Rows from block 6 of the decoder of a small image VQ-VAE, named by matrix and row number. Rows with one number belong to one channel. Each number is 500 + 25 x the weight over its row's rms, rounded and kept within 0 to 999. All counts start at 0. Numbers have three digits each.
After each channel's rows are labels from the 100 images, of 14976, where the channel reaches its highest value: "strongest on" is what is common among them. Only what is clearly more common there than usual is listed. The data: histories of elementary cellular automata, time running down. In brackets: how many of the 100, against the usual share in percent.
# convs0: first 3x3 conv (decoder.decb.1.1.convs.0.weight, 128x128x3x3, each kernel summed), inputs 0-63
# convs1: second 3x3 conv (decoder.decb.1.1.convs.1.weight, 128x128x3x3, transposed, each kernel summed), outputs 0-63

convs0.87:488496508484524490499524508479441539519466486514466522495568461496453512521477500452453520516531502520516488514505497509480466496545515482469469523556461515494542502476509475496487490487513508
convs1.87:486542515435519484506495440554523497521556519535536530471517455484531480475485490567531499527496497512504522514520479539453504523529504489541513496493475486517530499467511537527513514477524506
strongest on: 110 turns on (96 vs 50.3); 111 turns on (95 vs 50); 011 turns on (94 vs 51.1)

convs0.84:515492510517487498511469503496434494504499520480514537532528542480506532524501484471483520488516529501501482515507490500535475523518503499532478527528527499497521457516542511480482512546462571
convs1.84:482485516497537507469468470509528522520498517499497433460432461518469524506501473558516505520492494486496543526540503485480518532507473468473519506483479466488506494507506511521523510476478519
strongest on: 101 turns on (97 vs 49.4); 111 turns on (97 vs 50); 011 turns on (96 vs 51.1); 110 turns on (95 vs 50.3)

convs0.12:529475432488463462491476530459473456472508514446515520488502464419515506521494503489487510467472478520498504486475506501489478513472485497488498522474481440517513498473495507490479508535478475
convs1.12:510470500512505508493470494497504508547428505449464466499469546501534520497518517477504476529511489469487507511538492495484502523539510544496509544513459523446496493486512505479469489548494512
strongest on: 111 turns on (99 vs 50); 110 turns on (96 vs 50.3); 101 turns on (94 vs 49.4); 011 turns on (93 vs 51.1)

convs0.100:485461474525491489488454502502542493465509485495489522503468487435486494512517528565523503499468481501498480469497472463484478448496488472476468531467513519489495478528501523480500453518513506
convs1.100:530520519528483532506536486518478504520483493544520481521518495467526505503503465502484523495508530517488499522510542515506501547474501483526475478489519497524492503502504485509496487451497538
strongest on: 111 turns on (84 vs 50); 011 turns on (83 vs 51.1)

convs0.111:504472517514503491487490517484514487446469501525458532485506450512557527523500527474503504529517547446537494452524433524528499464524539458489491490498513518504485499509508463486515524502468539
convs1.111:489542507494493551496520510506505502551504512485495515470511483535501452549491452505512471465493497497499501522459509476515511580503483507489498504484525484542529488494475513560512518513531509
strongest on: large cells (69 vs 39.9)

convs0.123:493524516514463477486521497484504494456491501503502465499445472459522478535489495494454528490465505512497469499490481503494502505500490470466460486491486442535483480488549476513514500533471471
convs1.123:501495507487514557493478479538496533540461474521476533505537532499484521506473501497503529479518474427493474521487518472499504578525494512515515496514474523476493509537473530510517496492488535
strongest on: 011 turns on (84 vs 51.1); 111 turns on (82 vs 50); 110 turns on (78 vs 50.3)

convs0.8:472544535534490507509514498509476491483508487556494468503521479480522510495486497472446545501523512524522489504537454515458499494531534472474470483514471512518521474471517467491518474482503491
convs1.8:502513501435512554512477473527475482480494513487475494509503501477513462490478479524509517486509465430496517508477491501489479559493501516538541462513471482466497488490515518530488518479501509
strongest on: 001 turns on (81 vs 49.9)

convs0.80:510479510510549485492521518483449521513485483466504539524560491496460527501459498474472518488516521517496487503510501522475466522527478484490472526524493544479555478493556499492537492529509511
convs1.80:481555511458521494503499424532526526550523511513535509453485444493506505492494499548529507537488534487508512505532483523444516498501483478533505484458523480514469499521535529510497515469497532
strongest on: 110 turns on (93 vs 50.3); 011 turns on (86 vs 51.1); 101 turns on (85 vs 49.4); 111 turns on (84 vs 50)

convs0.104:480517487524510533504503495518585523502491525480471531523519527477499514536469471481512491459511500502497482486493510484485516498501508509513485520454550500511519515510541531484519491508447561
convs1.104:509489499461502484510506494502450507535505476499556518480500503527519521515502496478508528478474506447509511496494519568547505521463499488485504466507467491526470521539491522512545497527546489
strongest on: large cells (90 vs 39.9)

convs0.1:500519539485500504518516505456496516471481523486498494516518468489487494524502498429499478498519527487500501444461484513502516493474486458446489474499472458498543516486502448481495504471478482
convs1.1:483483526491521466484497465523546513580514476526494549491523503499502485506464507539522516488502495468507478548531511512493508536494513516535539519498493514495504497492464503528499544525567505
strongest on: 011 turns on (78 vs 51.1); 110 turns on (76 vs 50.3)

convs0.126:504601522571508510486500497495512493469478506488503488502480512458489486465483515489501501522476490507527494503532437496508511492538502490481494489525499495488443476499479479488528467511482496
convs1.126:508460493473485544493496450496479545556516469506519469505494527465534535519525484532499524478511512465492513505478512482483486548479506513473491491507513472500488491514530473520495497456507538
strongest on: 001 turns on (81 vs 49.9)

convs0.81:510496518511517474505477497465504516482457538459543493543502494453492484513500508478516446479502547452486526475475484480506512531477481494469518468438463477457576483489536488468494508498497489
convs1.81:505466496451518497513521441516523534536530493526492484524498524520482459504498487526494543527488484479508506551510547515469533506520523524530520485478570528515455515518473491490516531460530507
strongest on: 011 turns on (86 vs 51.1); 110 turns on (81 vs 50.3)

convs0.56:487506497488525518509482508509480501456461479523496543502534434486468500474449501475495477524521502503492476454494465472492491458516503500522496500513437495454538498517527461464497466525496516
convs1.56:451492511460513454481488462510529507558528515529504515451487514492483527490479489526532526534475493484525493539524492525497508540518478506512526521490489486527528483514452562568496535518573502
strongest on: 101 turns on (98 vs 49.4); 011 turns on (98 vs 51.1); 110 turns on (97 vs 50.3); 111 turns on (96 vs 50)

convs0.38:496500478473452424475503515537493468466482486478489491538546535497492479545543541491503519445468525520497489528514536498516471485500488517481521490461499500516526522492484555492509492529527479
convs1.38:508433480500498499516527493484475517520509494519492462498459493510522480488498448548512541531518487507487547519503541502509513505462541486513490485497492484487493516534517506537493503459525511
strongest on: 011 turns on (83 vs 51.1)

convs0.35:495501485493492449483488489480470503507470503476459472463474538519526499486521488493494477507447566526509499505527494517493510503505522498524491513471506488553480561482476519525539497517496456
convs1.35:490438476480478472498515463502526527494518463550475491499482477480530500498490464505514521490504446465483506519487506569489505518438496489532501527496478487491494450528493508455494471514480534
strongest on: dense start (58 vs 28.9)

convs0.44:562509498517467474521475507469501493501519465497486511494503503500507482495486520491474470478476494521469524492451496479489489486462482507476515514469530469518459517470482488517500493505489501
convs1.44:512500462534489496507484524502438466469467520460505495499466527521494484504505533476479509475495537470492532462510482504517508480564485542495489468453540538495512505476548477454496487505477503
strongest on: large cells (65 vs 39.9)

convs0.23:506523502512500544504474521496499519484460466481475519485500512419532489514460511480510508492485523512512481443502464485515501499508478508508532462489451481456487447518520503473487533524467493
convs1.23:530481473496462456488556479484484489472492532541513487518498458523462534499500474504471491498501501464471519531481510538480485504477502520523490509487563507473500486551511511467516468523484523
strongest on: 110 turns on (99 vs 50.3); 111 turns on (98 vs 50); 011 turns on (96 vs 51.1); 101 turns on (94 vs 49.4)

convs0.85:498491497524532496502493539475451474477406473470527518511537489465460499506460515468511487496492494478484505463458477517464498504505516498493500483478504500488499490510472475481525502520492501
convs1.85:498494517472504471512494403497540525569510508504531564518509515480479526491515505530499526493491523496495493542479469516490558538496494527509499528477549508516496495510517527501467512502468512
strongest on: 111 turns on (99 vs 50); 011 turns on (92 vs 51.1); 101 turns on (90 vs 49.4); 110 turns on (77 vs 50.3)

convs0.3:512545502496502551505481487524512491455485531498478543538523491473479457500495520466500469488493445444472478542507488479518495530501496524502494526490479494474520481519459511489492499469480506
convs1.3:484451522515514471480477488477488537578480492503515502512483491476475564496505475530515519491501532507495518530505518480502533494504521505479517510534519502496478495523506491532490528499562503
strongest on: large cells (70 vs 39.9)

convs0.82:527523519512560499517478477465501435469462514469515534487485487496508471449484484491532466492464501455482521469480482462503515503445461504520538491478536488476532501501484481506490534546508507
convs1.82:504483491514519529527517467477503533553486511532511469498482522499459518522512502501497521528475513481501525512514496542479535491520507499484508536488488527464429545553511480500466523465505496
strongest on: 100 turns on (86 vs 50.2)

convs0.59:504485479461510541521509513508480475475487483510520543516574485444493539484441489497480482515534512488502490489489494483484473497525552478516494503495437485453573468538526499467502477509514526
convs1.59:471475517494520454459475477542539497549509538538480496436462469485497483505495499523518487531471521497513540523535459548475508476502490492524524516502497483484507467518459540565473522524544507
strongest on: 111 turns on (99 vs 50); 011 turns on (98 vs 51.1); 110 turns on (97 vs 50.3); 101 turns on (94 vs 49.4)

convs0.61:480453504486571496494495543457456491471488482486526553536531499475498487470483493462483493518507543495486493450472475475492483481484557505540531501499476486450565491509530468461506487515525514
convs1.61:473477500453506454490514466529546493511511518513492514459463448515468497508503499514519492549467508467520495536521484533466525471521499480519512505467521501488461469525471524525499527498555501
strongest on: 101 turns on (98 vs 49.4); 110 turns on (96 vs 50.3); 011 turns on (95 vs 51.1); 111 turns on (93 vs 50)

convs0.107:530528505526537528556500555512528492473570488522522489475476470462509506480491558503513536517510514531504531441514499472512512427499515512531534493468491522485504484517506493523489503516480475
convs1.107:502530493488521521473532515485463503496466472487479508578514546515536542505483462453485499472492490446512473529469484518513498542508498501466512515523467500478481475497470495501506497518542483
strongest on: dense start (75 vs 28.9)

convs0.105:517486517483497551515487493506485484484544483486499494489518505469498519517467531471508509528527504490506539494467492525458494479499503505479493492496512538506488468444553456467508519559510512
convs1.105:493556531507520509476505543526500479535494522482471504484479478541484491510503454499496478483482511495505504521498444439511535528572475490525516498505495489509503519503489492502514499486535532
strongest on: dense start (62 vs 28.9)

convs0.57:521442499479509500514523553514487503500520525497543533540519519447510544497481491526493488486522556512496497488486510473535511492483552498531517527484501515482572447502517515506507508519516530
convs1.57:489476511478529472476490489509538483497512523512501479472466444518488470489504478532505488528476495451502541515545469516472526481506501492516515484482540486465474489534487527517498515468526532
strongest on: 101 turns on (94 vs 49.4); 110 turns on (89 vs 50.3); 111 turns on (87 vs 50); 011 turns on (87 vs 51.1)

convs0.120:509519486527498527507497508465535463475527494493453509475475478441543498488519538483485490478469495508503499449533469508487475457482474479451476466496488482478467479496518489494497466489495471
convs1.120:506510499507505511496513514483506499527501492497504468545532569552518476506496463536506505512515483479494495527476555492483485600504509528469500482521458503493453544508482510514525512475526462
strongest on: 100 turns on (81 vs 50.2)

convs0.11:547545494575521494523531505465497503469510503459458504500490504446511513498450474505493527513476533472501480494485483519504450536515456495460489469519494483475512484479552490481485497519472519
convs1.11:518571501482523542507497484513508483510493496514536468503520509519469510487477525525516497472502532505486557480517487425495505515519532442525519500466462465521454526544522558542491463473530506
strongest on: 011 turns on (92 vs 51.1); 111 turns on (90 vs 50); 110 turns on (90 vs 50.3)

convs0.16:499531500487508564491479512519519531508517475470476509496512525439493479494462486521512510462485498490515507487502454508519499516512503522501543474480436499440479453495508510478504525536526504
convs1.16:521482477511481456484515545491479477440508563499473497492480451540469474505519485513487475505496508498469542510509514520473482427511533488519493491501536483514465509530482507477473478510470508
strongest on: 111 turns on (100 vs 50); 110 turns on (100 vs 50.3); 011 turns on (100 vs 51.1); 101 turns on (98 vs 49.4)

convs0.74:461453512484480454465460500482468526485470518518514505513471530454497485530499578457499474517505548490498518475464529518486516513478508511508479458482529502502538456486546467480510462518494523
convs1.74:502547505498496510498512518461485515557544462523487450488508504509494493507486487492498523511493468531494464548511487485509496513504489473466476537509460467512442505461467484493478490476491493
strongest on: large cells (95 vs 39.9); 001 turns on (86 vs 49.9)

convs0.121:485513486494488491471524531462473468474515509469480526498474512459514504505466500518480503479478490493493511517510523523499488520512448494484478494497498468500472499470517518479516465514508459
convs1.121:495533527526480508484460482552468512555476526542521474502489476479490513495504514497502487521515549473479509486549480458463521453517502501538481475491483521468494527530528509548481531472482543
strongest on: 111 turns on (83 vs 50); 011 turns on (79 vs 51.1)

convs0.75:534511482554510516534492510510509499520529509487514527528531498472513512534495470518509528470486510532513467545534508478488497522538506498531490576517502481550504492450505526500418483497505505
convs1.75:503507498494490501485506510521501487491488485500540467504465564487519485515525535464484506529500512480494512472463500496512498482476486512460507457474530557468480517515478495509542490505524541
strongest on: 010 turns on (89 vs 50.4); large cells (67 vs 39.9)

convs0.21:474513521508532556492487498501517493491520481487493513506523512456487459485476461487491497459479473490514478484522458478497508507515500533506547472470452498446513469489486494472493502497474506
convs1.21:530520488499463459522525531454448465465502524485496546519511510536517517507520487495497498497502521500478546490486515555463471472483527500520491516510514506513515523540519526461493460528495481
strongest on: 000 turns on (93 vs 50.1); 100 turns on (82 vs 50.2)

convs0.70:492441519500489488502478494509526473451509497494446500462483466510533498517491514478525499484515517447524506444497455507498495466496473476472480503516498522496458521462507478434522468494496494
convs1.70:508581524513472521507519485494546504599519480460511505491541502522482497498491464528503520487494509501497480509507511451505507558505498504501487493470491449529481503490492513543523511482536510
strongest on: 000 turns on (80 vs 50.1)

convs0.29:532521529526519488480525479550508524513498509505479526505536496501512510485483506507513500474465522482509440492482494471478463532475501487527488539493537483491536471514544543517514512501502543
convs1.29:498541500505501500515516488461538502528510527509476464481497542515457485459535501481499533512500462517499529511467500529485487515508469516507519491484504512526465503488523489504512480509535506
strongest on: 110 turns on (80 vs 50.3); 111 turns on (79 vs 50)

convs0.118:523518488491516506472520494483502498550494479453477478481484532518518482489487467522489461546463526494504483514478520494532441522500460495476508522485507502513502552472474497529510513482517455
convs1.118:516444463523485535517539514498487471434513530514494504508450486519488467508503504502482487509509532482481523469524500512515481439503495510497479444452492510487512509536524493462471469474431509
strongest on: 111 turns on (78 vs 50)

convs0.103:502440489489504531490496521460520495463495509482504491494497503488516490506461486471432456484505503506492473473490535493497513437459525495480503492507509457493559525512505500482484499501512479
convs1.103:513527495493496487507506524564477483466490511516546492546513542510491507513516532482490518504497523456497491479480530523511498482526520535500522454508517540462515507508496486520532531512525509
strongest on: 010 turns on (83 vs 50.4)

convs0.86:515516504503483475491509491520492457470470514445507474507512500428471483482503491492487479468500553473492503504484500493512525503465479517485500481475525478460503499461512516478514486512508521
convs1.86:500509542510523512476507503486509551559498512480537515474481434511453521517528512514490502517501524443496497506525450476488550480481512483507504484486556514489468500537507511514502529492494527
strongest on: 000 turns on (96 vs 50.1); 001 turns on (87 vs 49.9); large cells (68 vs 39.9)

convs0.79:508497485507454477536488502487502521494455507501523560463514546472473483504462486471510517495512495465524527490498493488478569484489487518512484501485542519511496463501515497465485527533517530
convs1.79:505517504537488506462499507492478479576503515534511426557479548468489547525501492483499521499503541525491509481511493542501478512498505472492498498503487489500461492491516508515461483511534554
strongest on: 100 turns on (87 vs 50.2)

convs0.60:497486509478531467502484535469480502456480508494503527526507470450497489508490514444493497499509540489467494464467499479512502468482509499549511467494424467466557479495554462460499488541498512
convs1.60:480439508445518458497522466501521508528512488517508484487485469524452510497499465519514511538478486453520480561521504500468530496521516514474518526487526519483453491529467522517510527480556493
strongest on: 110 turns on (100 vs 50.3); 111 turns on (99 vs 50); 011 turns on (99 vs 51.1); 101 turns on (97 vs 49.4)

convs0.124:491516483488484526473540507458514514491497470513482522452493502480497511507492495483457497471484516499495488512486504486473488509494477491467479490480513452535506474456530507528507494490501464
convs1.124:491516508476519497490525517502509514515490499545493499529514525543470490486472547482505522493515497451496486479525486457463476500526488497513515465512474556473502547510507482482528502477502528
strongest on: 001 turns on (94 vs 49.9)

convs0.109:468486493517511571469493518475473459491479497473482553508491511468475451529517513493494479508471494558457546497504479555529481497493449495506519512509550515479504463493523466504491492524474512
convs1.109:475514522503513481485514481559536515499528502466523508507556483455533541491508499533517500504497507465516472516486506510487528512520505507439502525491476485444574484487498478492515505440538454
strongest on: 111 turns on (94 vs 50)

convs0.22:460525524506532500479448474479486523493517506501524494511514529485494542490488469493495523475485466514514494522501473523462517478512499489511495502547436480448485468514480529504497503534465516
convs1.22:513504481543489508512511542492450466452488525470453478484461513535491454515509518494480487506503551467485526475515506504534474464530520514496491491459530516503519531496531483477502475510460500
strongest on: 110 turns on (88 vs 50.3); 011 turns on (83 vs 51.1); 101 turns on (78 vs 49.4)

convs0.67:497518499546523473495479477477500558501466513489496492487526498520490519527492518473501503500503547457514518527535477481489525490502502469491479499502513516509527528503487485502519493480424522
convs1.67:497499484484489519502507545528472457467527502519508467492466512490570489498465489517506518480495475499494512487443501569515472542515528507507501524519462507503511443504484517448485498491565494
strongest on: 000 turns on (100 vs 50.1); 001 turns on (83 vs 49.9); 100 turns on (80 vs 50.2); 010 turns on (78 vs 50.4)

convs0.17:490538503484521551495488534509497517502474471502459508499504508437501472511478493474507507484486511481514465457492481474509500518519499517530548474510437477458503446496530489477480515522487492
convs1.17:521449479473459464507544517483495483453507521540492523531500486513508534479479489521486514497509479493482523508480536568470466471499510524514477508464515510500510487536498516457506468501496515
strongest on: 101 turns on (98 vs 49.4); 111 turns on (98 vs 50); 110 turns on (98 vs 50.3); 011 turns on (98 vs 51.1)

convs0.32:516494515539526466483512476521489487511476521466482465490490519525504491496502490503525424497490559504516511488509527520527480526506484513493507506468502471512503543502487527552511481513546491
convs1.32:500421471489486508512502478492510494496504446552493517526499477471533519526496454510510547487502469516487495532519490561490488495467518456536498510492494517513492448554490520471502489527519516
strongest on: 110 turns on (79 vs 50.3); 100 turns on (76 vs 50.2)

convs0.125:477483463486441477478495508476495450488468475479503489485484492471527483493468485513514482464473479510500507481497489476486462520502473475479481510461481452521489506458494504483462462497486456
convs1.125:520490499496494487507485509490498523549501497502460452497506544490500467469507515503508490522512469486480531498559488443455496534550495544538498473523455498477520526478510490464480480483562514
strongest on: 000 turns on (78 vs 50.1); dense start (63 vs 28.9)

convs0.14:535534441516495497507518499496524459464514503453482499468509491414525480490497505524503504465475512484504498510508474459495505496471477488492505491451491482476483501470495481471514482513501486
convs1.14:518465515542481498489477447466468548568461500497523480522487514504497506496526509487483474510506545450488524494490464491482525493455528507524492485519542520499462474529503491516479516488468536
strongest on: large cells (83 vs 39.9); 001 turns on (76 vs 49.9)

convs0.19:511512499455493536484485532514492493493474487496476506486494503422521466501473515498502491465490510495518470462494482464504513493511481505516539458496431478456499453489508501480496513498530476
convs1.19:518455477501475470495523536474475475435527493529478503514488461533471513489513473518481510515509471497475537498497508576459472477485494490493486481485501510478481496528519500465513471495496525
strongest on: 111 turns on (100 vs 50); 110 turns on (100 vs 50.3); 011 turns on (100 vs 51.1); 101 turns on (99 vs 49.4)

convs0.53:517523439528463530527545491525506475519503508465489463460495496494508520517459477510471501492514485477493469491491509476485466550491446515416451523504497479533478530460508497489510476526485489
convs1.53:497480493482512470481502456462528493486504501532525527511506447521489482487518473488515474501478477534513549531541469559461502462492519467551498516500516474504494461545467505492509495486508504
strongest on: dense start (58 vs 28.9)

convs0.83:496529513517504498499521509468470510533435492472540473496565504432464545498459510497487470529515523466503499474504506503487480492509505480446469507478470483475570494485538497476487489494510508
convs1.83:488466526484521504491481434508540514531535486518508514539505465522454478502495474532501525531489510484508528539525481543460523549502509490535521512512537498496477489494492527510515529531496520
strongest on: 000 turns on (93 vs 50.1); 001 turns on (78 vs 49.9)

convs0.71:487446495492528529485474516491456503513468441456442510507477473489508460515483494494514481491481483496475518475492478541487468487529457462500499534492492522518505515460529444490481491519530494
convs1.71:497517497523503483506508495518512479480544481502515525498615492482519535486514490512490491509491500551505478508519501493486494529503517499487502514485418499480533493531487518468523483436524452
strongest on: 111 turns on (99 vs 50); 110 turns on (98 vs 50.3); 011 turns on (98 vs 51.1); 101 turns on (96 vs 49.4)

convs0.54:542538476542491509520538480504488491515494464480497473471485507493504500506497517472455496482525445463493462473476519459494458500494504476478455508550471470494456472435484451496492491515516461
convs1.54:491488502473524485487495491482543482482508536551488501521493480525483497494494450526530513508470473499526549568535471537458512512511493483524517516475525484512491503547488523479538511488503536
strongest on: 000 turns on (77 vs 50.1)

convs0.62:522465476471516526521522556467476497481508482506498569534552518442498507488459504499492488490527512505491494484447492485491487514496556501556530515491480495470554480510520505468509496511504531
convs1.62:473471508468516445463493480508535518543495510523521520437466451517487501482520489505510491532469511484506528509519472542470534445510506488511512513508517485491464471513478526545485529500533508
strongest on: 101 turns on (97 vs 49.4); 110 turns on (91 vs 50.3); 111 turns on (90 vs 50); 011 turns on (89 vs 51.1)

convs0.20:473480493461544531482493501504491533520494488467498502455528519429534475487448504541510509481493524507530472516482503474502493535547513525504535473501453499453514468527496521496502546520552493
convs1.20:511502468515488498500519505502485467386507540527464516494485454526482460492506509518491465530491499485481530494508491535470488462505483502513475460442528497512493486519502503458504472476456510
strongest on: 110 turns on (100 vs 50.3); 111 turns on (99 vs 50); 011 turns on (99 vs 51.1); 101 turns on (98 vs 49.4)

convs0.106:531513490521544520521472535490491481447465505486461543465486478502538479490523537476544503515481493490509510488485497452462498440494544504536504509479480543497511507520482499533522482538485503
convs1.106:512511503505485535516533547534489466478519491532531492542481575513530571514503462500504526451486491498500525483485527548529502537537477538492479519516428458480487501531494516494500501509549481
strongest on: dense start (74 vs 28.9)

convs0.98:471496440503463488515512487512513482474516519507505523486475498435492468532510472518472527481502474511476483525516494493486469465487481512502482497471522461488496474489519518481482458509460506
convs1.98:498569526502497504490517531544498499507460524550509495518520505468512530478498506485497513506492519460505511502540512489493474479533505512489505480525476493506497550486479477505525512461526542
strongest on: 001 turns on (84 vs 49.9); 111 turns on (82 vs 50); 011 turns on (81 vs 51.1)

convs0.55:531527488545488521525538497488491486496484472475484502490483497501499487472511511476456496495518440463474450462462505465488477494491510479486467503532486455489459462449468450468486495493507438
convs1.55:494470487500539478476502549522491462458492538541485489510490534544480487504500484513528518501469503462528535523525471528501503527519519544478540514456509487497478547529492512507534526527482531
strongest on: 000 turns on (76 vs 50.1)

convs0.68:480499467533484523494529490514532479481496524470527500475499478486455507475527522513490481495462508510494490475531491477520473437466495519507510485460550458499517490524539515555478479502459546
convs1.68:519547488513516499506464479456422525521477478506471495516460520487516490503510493419503460510487513507503516517501505516536485532448506476521499478520456494535496503499501474521547516540530483
strongest on: large cells (100 vs 39.9); 111 turns on (89 vs 50)

convs0.73:452454497525468447481492503493427487530487477519519505500511505480489511490448549484484486540514514536512502486517518493502537513462490514507471505536498525515541490476509495473480458482499496
convs1.73:504561494495502534491469488459503496542504495488493523513510519456501505516512484464518459519488528487494477500507444520504482516525504469530505549518460482509478502476496495529514508534482509
strongest on: 111 turns on (81 vs 50); 110 turns on (76 vs 50.3)

convs0.0:475452497492502495484530497487489484479439517495471497554525460499488480493494501478495488545520486491500484472485488508458500471489486461436475487494500487498539484492528488496458485452513470
convs1.0:487503532495499485502469471535517515582498499552509539477559461474499507478495518522514494511504518533506517559524502520464497520504511489528515499494476501510493498507450521533510528499561505
strongest on: 111 turns on (78 vs 50)